A small spectrogram enhancement model, trained from scratch: activation gelu.
Rows from block 5 of a small spectrogram enhancement model, named by matrix and row number. Rows with one number belong to one channel. Each number is 128 + 24 x the weight over its row's rms, rounded and kept within 0 to 255. All counts start at 0. Numbers have three digits each.
After each channel's rows are labels from the 100 clips, of 14976, where the channel reaches its highest value: "top examples" is what is common among them. Only what is clearly more common there than usual is listed. The data: tunes sung on syllables by a formant synthesiser.
# convs0: first 3x3 conv (model.enc.1.2.convs.0.weight, 192x192x3x3, each kernel summed), inputs 0-95
# convs1: second 3x3 conv (model.enc.1.2.convs.1.weight, 192x192x3x3, transposed, each kernel summed), outputs 0-95

convs0.190:119126101099103136137117108130128138113160130131126144107139144171153105068097118119114130126139106123133117095126101107111142147119134122115132110167108097132136131176119172100155125157150118132155117153061153105090156125178104137092123132140132132085139156193117162100117159130169073133
convs1.190:146114133181126132135102168121113107074137154125135136117115154092111091097077110116122154123123123102121149116162119139137150140144173148144099111133052133181130106103101131111134123145178131138146127150133120094151135124092105167173126126121131165165112134144163085121143121125106095118
top examples: clipping

convs0.58:125080131137131170165118109166131149138162184146148110099095170152144126086103120127136087128092114116126146146150138104113136148159140127095102168155116114127152108143085155161151169196129145153131144131136128114144137130149143114105116128141114116113118125110110148123131122109142142122
convs1.58:139119132161149128128126115132095119077127124110129103060128128131196119056172111132136102129116124136136104150164141132100103116139126158112103122126155143166154173098118125068127098145176148139123126134143069090118188131129104088165138139135136139134076130139105101132156152143131129107
top examples: deep voice; rumble; pink noise

convs0.189:091089089099124125124117088098127086134128133132123130098117129127064098081117119117125075121060132069123130133097135114134085066108106138077097091142134118118135150130127142105141109138113146135154137132117142125127125128118132064128138125131129128134097130126112112136101117121134105119
convs1.189:149161145102159119120134118184090143111118105120135134102079103120064131092120051098102142103134034105097154098167097123123132086109149086127148119127123125114195130149084118120122106125124128111105128110122143139140133117134122145099126120119119107124127111114124123101135121119090152146
top examples: pink noise; deep voice; rumble

convs0.94:148134109118153111108128119127135125089160151107101172148110148160102230123178121117119074108127132106113128121125121081139169096114075131117198124104133163138187162140129121139104124138147116097121100127137132133140134148134104096174118105129119109157110119105179163133101130136138176138
convs1.94:121118117118093126127108100121162117146129131118133102106064127126131229136115178126125132124099167159113115116096135108091131108116072132128112140133147122158117146108171129141134127151105150155130146154125142136128157120118146140149115141152148114096190138125124184117107126121131153132
top examples: vowel: /o/

convs0.20:114151093066142134135118089117102165095126116086093138088121123139060178103149069147133102141082124129135145117106111094132148120112096104125169135129135114131127111127120135128127153122094128083112106126072117104112099115136095121111129103114106171138103129117125143117110107132129161107
convs1.20:129108147143145132136157083110115145133112116148146158131100130133087087140089107131127115130148121067135137122164143136122114103096125154100082103108162141068122142144113119142108106169140136171155119143161126138132135124118097119107136125112120132120101116133128085170116108118090112154
top examples: vowel: /æ/

convs0.91:116138151131165128131127132139132129087138128135117109110122133135138121152147134126124121127128167166126104119075118135212126143112116089143125120113183125182103087135163119111122121111113114121136111127095132113131095114113126127138120105109102035093114115125119137136132118121124062093
convs1.91:124131165074176133132160137134155087144118163126123123138152123127113106090126059134134092137114108097144145116123122115214127131101155112116130154124134128086124123142059136133132127151144169139168176147151142099160132129112137184111128140138153097156133139124150148150149080142136142148
top examples: child-like voice; consonant: none

convs0.169:116163094088153147147071108143131110098145125137124153127175131168144101167114122129129127127145164053130158115134148097131157128100147106143104111136129115126122144119148141108127153069111118141170126115092087141146141103138120122135145113122130104146089104111138133136095138115121122155
convs1.169:139127137095097144138136170128148092149149147146152169149128154156136106172102082130128168128146106110129124124135136160103103138089173099138166108157093125166142115102122146137151061122139072153146132101157128131140164140140089156116120138151152123131175140115082095167086209134121131160
top examples: reverberation; consonant: none

convs0.110:148137128166112129133110127137088175111130117131144115062100125139105126109114102104099126111117135069117094107132107106100130087117107110126107119110088111111137114136138109162116157110111068106116112112113129076113136137149054064116117127123125129137099141126135145113139129127147144127
convs1.110:128122137084107146150126134126207092139123127103103138124136120112132118156189140127128126120130140201126150139138142138125150138205123137134140147152092128144157136141113139152155113140132109131132145115147069122133140117087135131137129122125129119107135132156114068098124166130114145119
top examples: child-like voice; clipping

convs0.165:125146119088179124123141116134132123102104134142111111146092144162121139131043111137136131129107097148121146136127139134126127137120111112167142134146133167114135133130145143106138143133091193191170177183175130155151127154141112157050156131150144095154120159113178158117122115125124077137
convs1.165:119133131158101112113134112123135108106168174131104158130122154106179038089119155131117121129147144104125103139121131153116049164134114122109116101149125127137125130078155161108145099117147103137109127111126136150137116115114145165148160097103117142111138117151143099159089140122130094144
top examples: child-like voice

convs0.42:090118087082163135133115105128076108103148145138120082156086153111137111146076109123118159116090106122115119121121114091117140131117144091140133129140123134120122111133135137102136159114107179150148139144141156119161136141146109150101147119130125094139144114092148143102158103107148060173
convs1.42:154118118151138114109170141152124137150117145142131151077131102137136035121110104123116110123127099086123117130118122169115046160145105146111150081145130143155151124109132137117130113114104098126130119094101147136116114123107110128148165120112123128117114141196108068149127113121130098143
top examples: vowel: /æ/

convs0.60:072150121133135170177140123120143116120111123123127127172137119115160034129081085124130157132159115124124127126111126136113152179089109083156161114141108151097145105127118126094139127114127118136146139167154138180139122130143098149075162137141129112150151119088147107103140089089112109176
convs1.60:131122076104079118115127108117096102103117118118100121118114113184058068119098111112110120109101116103115081138118115125133091110137114125126118105092158109134107116136169107118113084129090081125117092134084141115082116133112089108124120143140133115111075161121137077158140108148178079088
top examples: child-like voice; vowel: /u/; pink noise

convs0.154:134091120102107131131102130137101102130139132109107112137142116153108120135163084130126086126120086120128132139139129119146096094107090132105170152155155120098133176150106164170155150129172150112182150118133128108132138113123129134187115134143131135156122168158176131150133150149114174080
convs1.154:151188176121153142142172178185133194115118137132151132136076141127148098153142156130126173125131132182121123116127124155110111177153157104113108138105113109107120129111088078159107070120096103111096114147136104151112140108115134183128122123121114122118156091109150104126111132101089148130
top examples: deep voice; vowel: /u/

convs0.82:107145147118121167172129127117173174104180165114111145090158178096112143131141134170149087143140117102138135123136159104106172149088163107136133122156123139119110161103140138138145161117139090121103105149170103160132128113105109112123145130144127139094095112140173142138107109103137136123
convs1.82:176107124109130120119164159097095086065129121184129132156117133151120113088125140116117118120092147099118152115127117149154128137112143169172132155128097122156153172149089113126130112110135091125133115135140138116108124125117120175108091135131137149162141133096172092162163152104164096117
top examples: vowel: /u/; consonant: none

convs0.149:100127131120145180178155128138110147121135129144135065152140143125179012146073130131129144115156118124124149111135128140067122121130107124121122109143118141123116122126131135110147135081162149123149139136163153145146125118150121118112157144144117103120118125106167136077110130119119087118
convs1.149:113115109137101107109127132122137099114116118116107151100115101118096034090121106091096126108083097102107116128106099116110056158117149128115167128123098106142146116097148116123111056120110105109122088117116164144113095133130079169165152117128131147112145139155132091125123086124125109114
top examples: vowel: /i/

convs0.44:130150130097117115121094109140096145117120115103145121064116125124127142080099074099123148136091105078122105094112105114076115107095113090123135120134118111138164101124134139133128158092110076112123120116096099083131135144173038101097110138135129143134097148126096167114130139125160095127
convs1.44:123138141112123158157145147144170097122139121107103136089122133122139095152218132150141113122142148164127153137164150143128121115204108166124114138145104093120122172142106131120144077141128102151132131102128105152102152113080177106177101128121124133121115117156106082100103191129101180127
top examples: vowel: /æ/; consonant: /b/

convs0.38:104133139112107135141126123112096115096134140089071109090089125160079206126152090167140078133145144126132124136119144113168139135124069120135152127109140061142163130119140091142095158108093126111135090111092092081096113130134130094144117112126121155160115115122163139120110136137149153118
convs1.38:140139166136155157155137067139089157104115102130139145146112143105161107162119148128132138126154136081128126103176126126116120110133100152115064084119131159079099124140131132139107099177141083183125147151169114120159159146125145139113150141117131154136112119167143086143133156137077128143
top examples: high voice; vowel: /ɑ/

convs0.129:182131137117095160164126116140170137106142159095146196130183144099123138112108136132128147128090141148128157112134145102075090143140117184141178119136115119159141136117137180118146139183183090145108175100146127136153148117160107088122132113140107131145088141148083145105135137115132115130
convs1.129:149136111203124115112141125110122111115123121088127075079140120116136124209134090141131128129089146066134070132143138147115093092109120156124116090138138120127184140093171131095138096145101132080156142140164091122120124115094095093088142134141149123165147136147102105134111142128129148111
top examples: mains hum

convs0.39:121134119140143125129068128122118129146118109108110116203101131119140093175151126132133108136102147124132180123154145153186148166104133162132095101134103113114109188131168141134131118100165135145163130128182088162155167133118158124153153138138141122109116167147230140126117162158100162115
convs1.39:155116134205109131129126147096092103096118125121121147050101129121158140151123100139140080139178122119149135130142151141124110124108128117140140157166142132152119127075128152114150174119151119146152145159149062144169136130111104165094118146145155146119146137123168145134107142144071140103
top examples: vowel: /ɑ/

convs0.140:134148127129075115115118120084183143097117113086091168041165127117108138156133157114119063126133183086126145116126126125096151126142138174167128114155131133110146117115187151126151150134116097130094109142181104169131125131111100113148152115132125130127077118193081110128095136097141149148
convs1.140:140116112178139120123098101117144130041114120143134115089151118129112174096170104138154127137123092115155108146156147150150105096140114182130091075119168144149134160168181123081123117118124197137142126118115127118103148125142125158110134130126125129133135125122105124173122167128110106114
top examples: thin (high-pass); white noise; pink noise

convs0.35:147107049131096106099083036074095119098144126119120111115094128151105121135146118096122109119130114112118134116128107125130118094109133129130107028125136123120093127133117120117128140156122184138176126136114133083132143123125148145126115145141148139106130147113111132141118141129135110120
convs1.35:121134150111180132130106135134083120075136138126125134182183132125143112077159132120122117123117123162119182135122116124161138148138119148142136079131106167175154137154086135127127107132124148130113133141110118103145138138161127222142110118110122179176168127167139122123180124139130120074
top examples: pink noise

convs0.153:128063110136159095088129162106126130117115123081082113123102118169116176127174129125130147134112097126136142118128109106120129136141138136179074116091111150094113184134120097137126110132102136134138098116108070133114157111124127105144138114113107136107094120140226114126135127159173150123
convs1.153:131151142128182116118101135174159210136115106183139082149114115115114163091154148126137142127125092150129104128119126131143141134105155128141085114096148136103132102180162111144104166125094166117137121110104129143126121114127154050109140124117107088133064106112139165127123117114172123132
top examples: deep voice; vowel: /ɑ/

convs0.50:129089108147139159152089079194144152103159173165155103118091167147135125100103122126133099126110106114128157138153138113117133152141161118104121114150117109125137107135083147183153171186142145159144153128139142116146137131156137120101102135141126114114117111111102144116135126113128147120
convs1.50:130126119097127128130116098132145118121121126194143124186135129105100168134162186128127139126138120119126135120088126126115126123127116152133150086108160121089124112152135114171113156117097128106130110099087151136122112138153147098158151129131131072134146129131143151131109136148158151136
top examples: mains hum; deep voice

convs0.57:129094104157135144137078070177150150100159160170158112120102168145137127104111127124126085120121110121125151131166139128117130145132150109106134095139122108123132105125090136186144182175155151170158162128149130127157137133143131116108107143141134115115111103112102139121132132113117140123
convs1.57:127119138112069157137119152128134135103154151136146132193124162136066123128092171107106141114138137142107127100126100102119122128133156143125148142127076097155092047143079131140133109130137135129172131115134163118132116139138112174194130126128128135131092130138162174119113107129138113125
top examples: clipping

convs0.81:108141147117120166168128125117173174104177167116113145093161177096113141130141134172149087140140116102139137125136165103107172147090167107132133123155123136121109161100139136142145159117138090120102107146168104159134128114105109113123144129145123136092096112141175143138106108103136134123
convs1.81:144121147140099135134122155112068107083134125139115165171141137152106095107117112116118123121090161102121162116156118126132116152140155182213136164134050095157118130153099126110139072140182115135140132120166142095123112135131104198137088129128132158164114135124180112141141137120114110089
top examples: vowel: /u/; consonant: none

convs0.47:119131125138138121125055120125113131150115105103121122199103135120135095176137111133134109136100154124134178111170137152185133167101168134134101113127103105107111177136159139120127115103157127137152119112169100144140170148131142116143144140147153122098119190141212156129113175165100155116
convs1.47:152122146140140130130173111142125160133123119124123099103152122125158213114163167136143126136131144133142132137140139130125160129160108141137132172113155126105084154177160120146115163102131119110151125146126139122108147129126152098129161140138130131114026129134168130106098129136154243130
top examples: clipping

convs0.25:124102054134110112106088027110099143077171136132122096120086152155108100142143117101123129120119093115125120107148106124128101106109124123135113033135139125127085106130116131128142132140114161136164145140128125114146166114122149141120104133128133128111099127094118130133097158133129111122
convs1.25:137138144126100132133125125130122073094150159113139145125187145130149130184145120136130130133135076119135133139147140126107114121106102152155163129166104124136139097097167160075156091132130117162146148127144101131158101137127113211168144136147152097160228153168138032119134177141123096129
top examples: pink noise; rumble

convs0.118:154130128136100070066099135159091142170134138116139115148097132135142127136126116111127148130122107184128140131152118136159112131141117116122160140122129101115122148147096115131116116122150134144165136121166116122157156126116149118122098134135134131119140172136203132138141126159123151117
convs1.118:124127125134105144144123092131163141124167147137130136134163179141142106127118104131130139130134133131133145118125130110160121185076109146146116091130124083134100126136122118117127116125168107092100111104136085065132231136138127139152123132135135147167137121131109133138135203140171203140
top examples: thin (high-pass); white noise; clipping

convs0.143:123149140126158134134150143127142105112130137097156151143131129129151124109116083129136118126139102141129115146139143135096127179091140073134171123144086155085161121129105129112149107116128133126133153094108161165158098139146144160100187140154141081153148136125152154098155068093094084191
convs1.143:125114069110100111107094090137127108130107104161115137118109115129081116152159125116113064108062108102113086117121115127115107128123077143120117126116116109130133167121137113112110124158122083141153104118135166161112105112109097082180126129125114120123096129159157124116090091143118119122
top examples: child-like voice; vowel: /æ/

convs0.176:112182103076165138139064110142132112099144125140124158124172137173143105160115119128129127127144165055130167119126144094140149132094148097139106114143126114125117139123147147104126151073114119141170126117081085138146136098134121121127142106116122099136083100117133127135102135118121117152
convs1.176:144134119155122136135088146107179108127110115138141146079109132126100140168136108146152164144136085077157130136126150183086114137109147142172129080136186146152141139187155133121132100100094092133146128125134107161141116146139093103153124147139157144133144133121175058168067131155060127128
top examples: clipping

convs0.79:104139151157159150144129145154146149125131153102138095128096133127141101123106126130111141129116123159132127111058118114164118139130148089124149138107194141155098100103115108122108103116088118126129113130126133118152093114104116112127114139128134019135129131122119128105138123125083123085
convs1.79:129125158081150132131153130117169093092130150126107115132138127121102097075107099137136107131105118119127123102125141114221118124090133106131135137129121075122119121149064124113129122183146158133174170137155145105158142138114128172087117150149173123149151145097137157166124103156128131131
top examples: vowel: /u/; consonant: none

convs0.68:112135119116120116105092086108101196146141150130139124075095129141122102101132137130123120130131119112129080143102124113132078117119138125114066127125133179104119120138079140124128153157136142121090129153160114143179180119101109122140108131143152123143121121102111127155104155131122134127
convs1.68:117132113052105142144139094135133120177153144120134151155143137150117113171103156112112136121143152136113119114113111111117136134135161098084171148128098095131101099090076136161135099121113109137139126138154150137128190110106160133123133118132112153125098132137126184106124149103179150155
top examples: reverberation; deep voice; consonant: none

convs0.7:111110079089116147137091110083130124158142147134162136163125164117163122138118190075103122092084132154111122159097135157086139126135226143105098114132066163171120114105175139108123088083114135113098140140128131112130129124128145138127100119101112131126152095125067132112111155133115143111
convs1.7:161118117143075127134124152114154127152111157120154154136091103169110148130134104177149130156106128112149123169135172117083128127044118148124141154104100078148113085118116111160105132151055127138155113146148138115131159136145105100152120120129121146130099109091138132113094119152146118157
top examples: consonant: /t/; vowel: /i/; consonant: /ʃ/

convs0.112:153130127136098074068096135158089142175135139116140112147102132134142128136129118109128146131122107187128137130152117137161111129141120117123159139121128101117122149147097115133116115121151132144164134121167115122159156125116148116121099134136134132115138173134201130138136127159123153116
convs1.112:129132131136108142141131093137167145119161142137130142141170171143134104134112100129128141128130136134132146120128127110164121178076107146145125087130122083132095120131124120109129113128164103104107113101137082054131244133130123150154117125132130149166133123137104137142141211138172201140
top examples: thin (high-pass); white noise

convs0.114:096071101083076131126133101061132073090137128122125146111171123121105145115145134130128030131078144095134133132104127112163115076126148136103164086140145128151119162122149131123122132127120133125153115108111145112103141115132149130173137127128134131144113117151144129143120136126137147132
convs1.114:172197158141165164163139129201101208117098105121159180118074127114109131136133128131128159125160121172126134117165111126107110115130127099106135125124111154100124114131089120153128081152122109145104140127133146120123130117107086154112122127113121115118099101122134106146145136124098128113
top examples: rumble; pink noise; vowel: /i/

convs0.32:126128124137120125118132074168116187153164134169160119117106147166136129125157110125124123120115059141125126151166140114146119126145097148119151138141139120157194103150093134171136132158117203127137157132107106149150142113104146120091117120110127093148109111127044122103122140120138118119
convs1.32:133118124151130121123119181126092119098129130128117111171139140131114110044125083115120121122075128110122150123149112126139106155112161158147118142122121129167132143144130120113125087128161139141141120106135160108114129138153106181125141130119130174164062124152140126130113094124121089137
top examples: pink noise; rumble

convs0.46:124133120141154124127087129122117126146121110105109107192102135111140091178162128132132104136110143125133163127151148156181148169109136165130094105132105118119100195124169139141130123114164134142158135131187107166167169129110161123164150142138147124111117164151238130125117167163093164113
convs1.46:126114138041079142134108144128113103167143136127166160132107132166107072098126142122115127123092102137118118112161117124079099114103167151134124162141037118135100073108097142083139104138116106118118129163129122117153073127139118142118130116118125141126119130124139142133142132129139133122
top examples: vowel: /ɑ/

convs0.0:135149108080122114113098073132095135124124129104108134124101139111036160128140076123127097119096125115125124120119139119125138153103068129088141117119108104124138146121111124110122170141117172119153112112101108009126108100096138106135085121110122148145124125102133119121112114123128117064
convs1.0:146144182105160139139156104138130138144139150161131133148127152123148103121119121132119149128168102105126150126134131148110135149136143123160112060150139139099160135129147143128140085195148123139119139165153140137155168133145153181113162127127128123092160144136135108073134148143119096148
top examples: vowel: /u/; rumble

convs0.132:135148132134075118119119120083185142099114114088090168037167125119106138156131157114119056126133186087126143114124122125097150126143136174164124112154131133107142117117190147127150149131114095130101111147183106169131127134111100112147152115134126127127080117196081111124093137098140148148
convs1.132:111128097189148116119137110101137122136107094111122112139142116127129146108148153127129101128107136155129113123075126132094141134147105148137121109128234146098159188181193127130123116078078107125121134110124138132092175118150124148086109103104097120124167102112102123102153112097093136145
top examples: deep voice

convs0.113:155131128142099075075097134163091141179133138113140105148103131133142129133130123110127144129124106192128134129155117139157112132144122117124155141115128097112122148148100109138110113121151133140160135118165108124153155124115149109115100132134131131112140162127194127135129124159122148115
convs1.113:129133128132106143138133094143146146113172146149145147154172177160121104143100104123125136126118145136127133116131123110161111169089113147141139097131124079131087108134106124111133102132160108114126118106154093051134238131128117155160122123140130149163122124139103155139137193140179213145
top examples: thin (high-pass); white noise

convs0.163:130116097106106137124133127115161109131146170122164137165144121114108096116138117099121121125115129120121108089123077123153097094127119099088092140115158115113117140137115124120115107138129109131123140146164152152162132140148114128134151158163183176132112154126178136182093099112119141126
convs1.163:155146115146102135135121140144057137117149127135109109112098165171112212146145123170152131152150114118158149162160150141067192130140118106173106151133106125119085124087120123141128187108127117112122123141131140134121155143115140112165129140144130115076136144139166141102156166161179159138
top examples: child-like voice; vowel: /o/

convs0.93:148137108116155111109130118128134122088155148106098170148110145159102227121178122118119073109127132106114128124125122088140168095114072132118198124105133163137187161139130119141108123138148116097122101130139131134138134148132106097174119109129120116159109120108185168133100131137137181138
convs1.93:120118112090098125127120096117182124169130130130138123145082124130136220158125188125123130124116158170113102113091129122122131118111096116085126155130152116145122154162162129155133115129103117144128139124120142141111155118122142180115109133141135110084178129100107176137113155120127145160
top examples: vowel: /o/

convs0.123:168132143114089166172116111140172134113147146095143190147191146106119125116107140132131149130095141142128148109133145114065083150131112186141182117139105112155150142120138165112136143182189082139102161109142133130136150125165101092117128119141113122136097144156076142099129142116138114130
convs1.123:143127110146155119112169123114110132156133134077119092094134123115132131183114108115115122116136152116107111127091117115130111066133054102124147105124133130095130133098137121110119127149102108102116123176156100139104098120097142051135135138140138090128138141208128134133137104120154191103
top examples: vowel: /i/

convs0.80:138161132126163114112134192171135111114120117105151093140126127106142131146137132121134112135134112127128187127155135157156156136143160126111162121130112120086117099149073135109128146143124161141140134114135130105141136139131130148090114151149148103174156167170152155112165103139105119153
convs1.80:121122106117113133136111088169141121116125114149125140127117128112112123115134133135133108130114105124127122109117126129104142140132101128117135155133097141131156123112119134157113134155124083138130120128160153207149134112089065107170162097087096088093095088137160121083100101114107141161
top examples: thin (high-pass); clipping; white noise

convs0.61:117132118116120116106094080108102193148143149131137124073092130137123103104133138131123120132132121117130081141103123114132077116122140127115071124126134180099121121140080141123128151160138143120090131151163114142181179121101111124139106131143154122143122121106111127157104155130122134127
convs1.61:129123128131133128128128188152099132109139121137106117178137126132115101043103105116117129122113173155121096121161109135155112155113188137121127138123126113165142161114091120137127107125162139103111120086131140114092157135127129185126123128119124159175068124119096136114133121122117096129
top examples: rumble

convs0.86:137141122093150110114147127124168140100134128138176138113136134140109140175169146142123137143106135161136114136156118105188161107115157154122107119051174135160126135170131078116076125136140132104112102103125149104130118162137133135143091153154161113141133156154134129207137108133105135087
convs1.86:121138120105120127128134161144115103114136135116114096138104142142134138109132096161164089159103088094168146145139154119091141157116130104129137152173103177095128110125077178159160180122146133138161169159154128129170174118095119152134154108113121081089125132154164133081175139132132142158
top examples: consonant: /t/; vowel: /o/

convs0.115:156132127137095075074099135160091141172132139114140115149098131135141127133127118109127147130122105190128135130156116138159112130141118115121160137121128102115122148148097120135117117122150132142159136121163116122155155124112147115120098132132133130116139165134203129136137126159121146115
convs1.115:126127126135109143142121089132165142123167144135136140137162177143139101132112099128128140130133137131132140117128127111157119173082108144140122089127124082136096119133116114118124112129156110102110111104142083062130244141136126142153126134142140151168135125135108138141136198147178208137
top examples: thin (high-pass); white noise; clipping

convs0.27:132092058144108119114094009087105137076153133143122106124092143155104108129143123097124125118121094113116111106155113117120098109108128115133119025129138124120084116135122128130134142129117171132158138137124127121144151120131138133117118132131133129114105125092112131134107145129127123121
convs1.27:100125108053177125126136069138120143096126128114126122157098124110096100104132181125125102127094122170119141137109116120138140101158115125104137108113169152160126132183089126136121126130098141111105129124083132117135095120134153134131089123111113128110108120133126118137177104124196137059
top examples: pink noise; mains hum

convs0.26:130121093124110122117108037150106159148177134147159106111095148165131120129159104123125122119124062142128124143150127128150119111138104156114139141137138127151169108136087134164136133147120193133148158144114108133156153095104153128090107123116124100140107115119047123104111153117144112117
convs1.26:117085102048135129128123127119136109153134106129112131141178119123075082101082084125127125129110147168127125126183122115151087131105170093081101096121134140153129170140108125136129102078143119138079123058111132136112192128122163191122111126121124124144087126103087118128140158127154099151
top examples: deep voice; rumble

convs0.172:110177098084156137137075116145131111100138123138128156126186127171145100163115119129130125127146165050130162115129148096136155129099146101140100114137127116125121137122148134106127155069113117142167125118079087140143136099134119120133144112121129093142086103116133133136094134115122119155
convs1.172:129127115140183128128138134130182169097141127133122092112120134098084138140095181117115141124091147143115128118134103130121165135159119150067168104131104154109142116150142134167129161113070143143128131136112148160117180120066143170127160108109110145130048124141088127087181164116164110139
top examples: clipping

convs0.56:112086133141114166157124144145129163152155156130160120110100169140153125088117127129137068125117129123126125145151142121122135146146132135108079138132117112138158096144098131145138174210146150161128141130150126124144132132126146110122125132133133110111113124116122142117141125114129132119
convs1.56:137122130103132131130117147143081144111133120104123127127130131131141113084079092129134126129126162164131082137166129132132094136104156142096099128115108116192120158084087121109127048135171166139126119090146106091090174127126118167139143128121126149148070120108075129118136141123169109126
top examples: deep voice

convs0.43:120134120139141124128066127123117131146119108108110117203101133120139092172151125130132105135100147124133181122156146153189148166103135158133093101134102111116109187132169142133131115097164133145164129126178087161153167134117156123150152139140140122108116171146227142126116161159100160116
convs1.43:114127103173137115112118116112156112128119119119092135149121117159134145202085122127122131126178078085124103132070131147127126097097122093121151085158149123164188169128202146150161160130140121149119148086165147137139157125115094173096128140141139116107196135122113088131103153122105136130
top examples: vowel: /ɑ/

convs0.117:154130127130102072065094138153088142170136141116141120149098132138142128133126112108128150132120108191129136130153116138164109126142114119119160135126128105117122149146102125132120118119149128145165136125167121121161155123113146119124097134133134133117135171136211132138140128159124151115
convs1.117:127132132136110143144127083138166142115160139130129141128164170134135102131115097128126142129132137132132152118127125110156122176075108140141122076130116077132096121132126118114127111124159106098101114093131078058132231137130123144149122127132133148169140122134106135142143202142180203141
top examples: thin (high-pass); white noise; clipping

convs0.5:135140112137135149142130122129144101146126103129109142093119132157158132121106128138123042142131137077138137120109130090115172110124130113179099109156142115119122118140172163096154101136136136163193172111117113150194123119111161125070142111126134133108126110122150111119083113109155091137
convs1.5:123134138185094131130136123111123077142120139115123135062105128149128155167082133131126116129148093088130177127137138119081174128145114114128154146147066125108112103105133140097131142132084086148149141175158140112169078136131101167117127129142135151118172140146172125100105095141079149105
top examples: vowel: /ɑ/

convs0.71:124107097114126147150109074088113114061150135134107079133101178152096172142141121150134134133168079129137125142155152107079161081145141095131097083154124135121092097133106150127135158125110092172153128152138091091142142152124111138119132150136162163101111171155160138113099151144167162071
convs1.71:171149144159110126125137141163128161165093100110134129128109078108126122109127168086093144084127181140090108111125095143126118159101138143115115160084143130119152163168195094138106100107140153123138089109112130095073104122089126137133078144141129078105135129102104080124142141136098123089
top examples: pink noise; rumble

convs0.182:120126105101110141141127114133128139115160128133129141114139149167152100072094121124115132127142110122135117099129100105112140144119136122114129109164111094138135132177120171095152129158151120127149112154055155103100156124172104135090121131138135131089140155192118160098120160134168076133
convs1.182:116141157028121128128137143144121149219132131191119120167128115143133123159144147125128132124143136143123142161120133129129132134162162094115131132123138130083108120129107126193128156117088128112112107127122152142135130131132139092138150137136125121092104137122114156113144130131192160181
top examples: clipping

convs0.77:106143149116120166167128125118173173104178171116113144093161179096113140131140134174150084143140115102144132126135163106106171148091166107132133123156123139120111161101139136143145158117139089120103106145169104159129128112102109113123145129144125136095096111140173142138107109104133134123
convs1.77:169119147143102131130148174108057099057132124132123147164124140155132087109128128120118120122098165093121168119138118142140124156136144184215138168137082106157128137124080121115137099140172107132141125119152134096117112135126097169132085134133143151154136139119173097141162143123136110104
top examples: deep voice; vowel: /u/; consonant: none

convs0.171:118176120101145139139143153141135114117121120127133148121205116157146098170122131134130128123148158071129139107131158095121163125140130139139063125129131129122137144122146133099123158093095117138148135109098103148152141096132119115137136124127134106146099100104141137133097136108120122152
convs1.171:113124124066174120124131088135147196114126114124120107134145111102141136028135148125127127125090137171120113126130114117168138139116115174118081139112097139124125117148088125133125189143163199101088132124097110137126151115102207091129128119103100098146064115139138147124194154116188144114
top examples: consonant: /b/; vowel: /o/

convs0.184:118129098102102137137125105132128138111158128133131146117135146167159101067089120117113131126141106123133116095125104108110147145121133123115135110169112099132135136172119174113155123157149119132153113155058155104091156124173101137088120131138130130092139151193111157100117158130163075132
convs1.184:109131172058106140132123152163083130130151135130128138181110135146155104124092134118116132122136144131114151126135114117133124144132169118153113129138001111135105080065069140161142141132161140133140137114139117110147130127110117120171131127128126135128117129128132137109137120126180137150
top examples: mains hum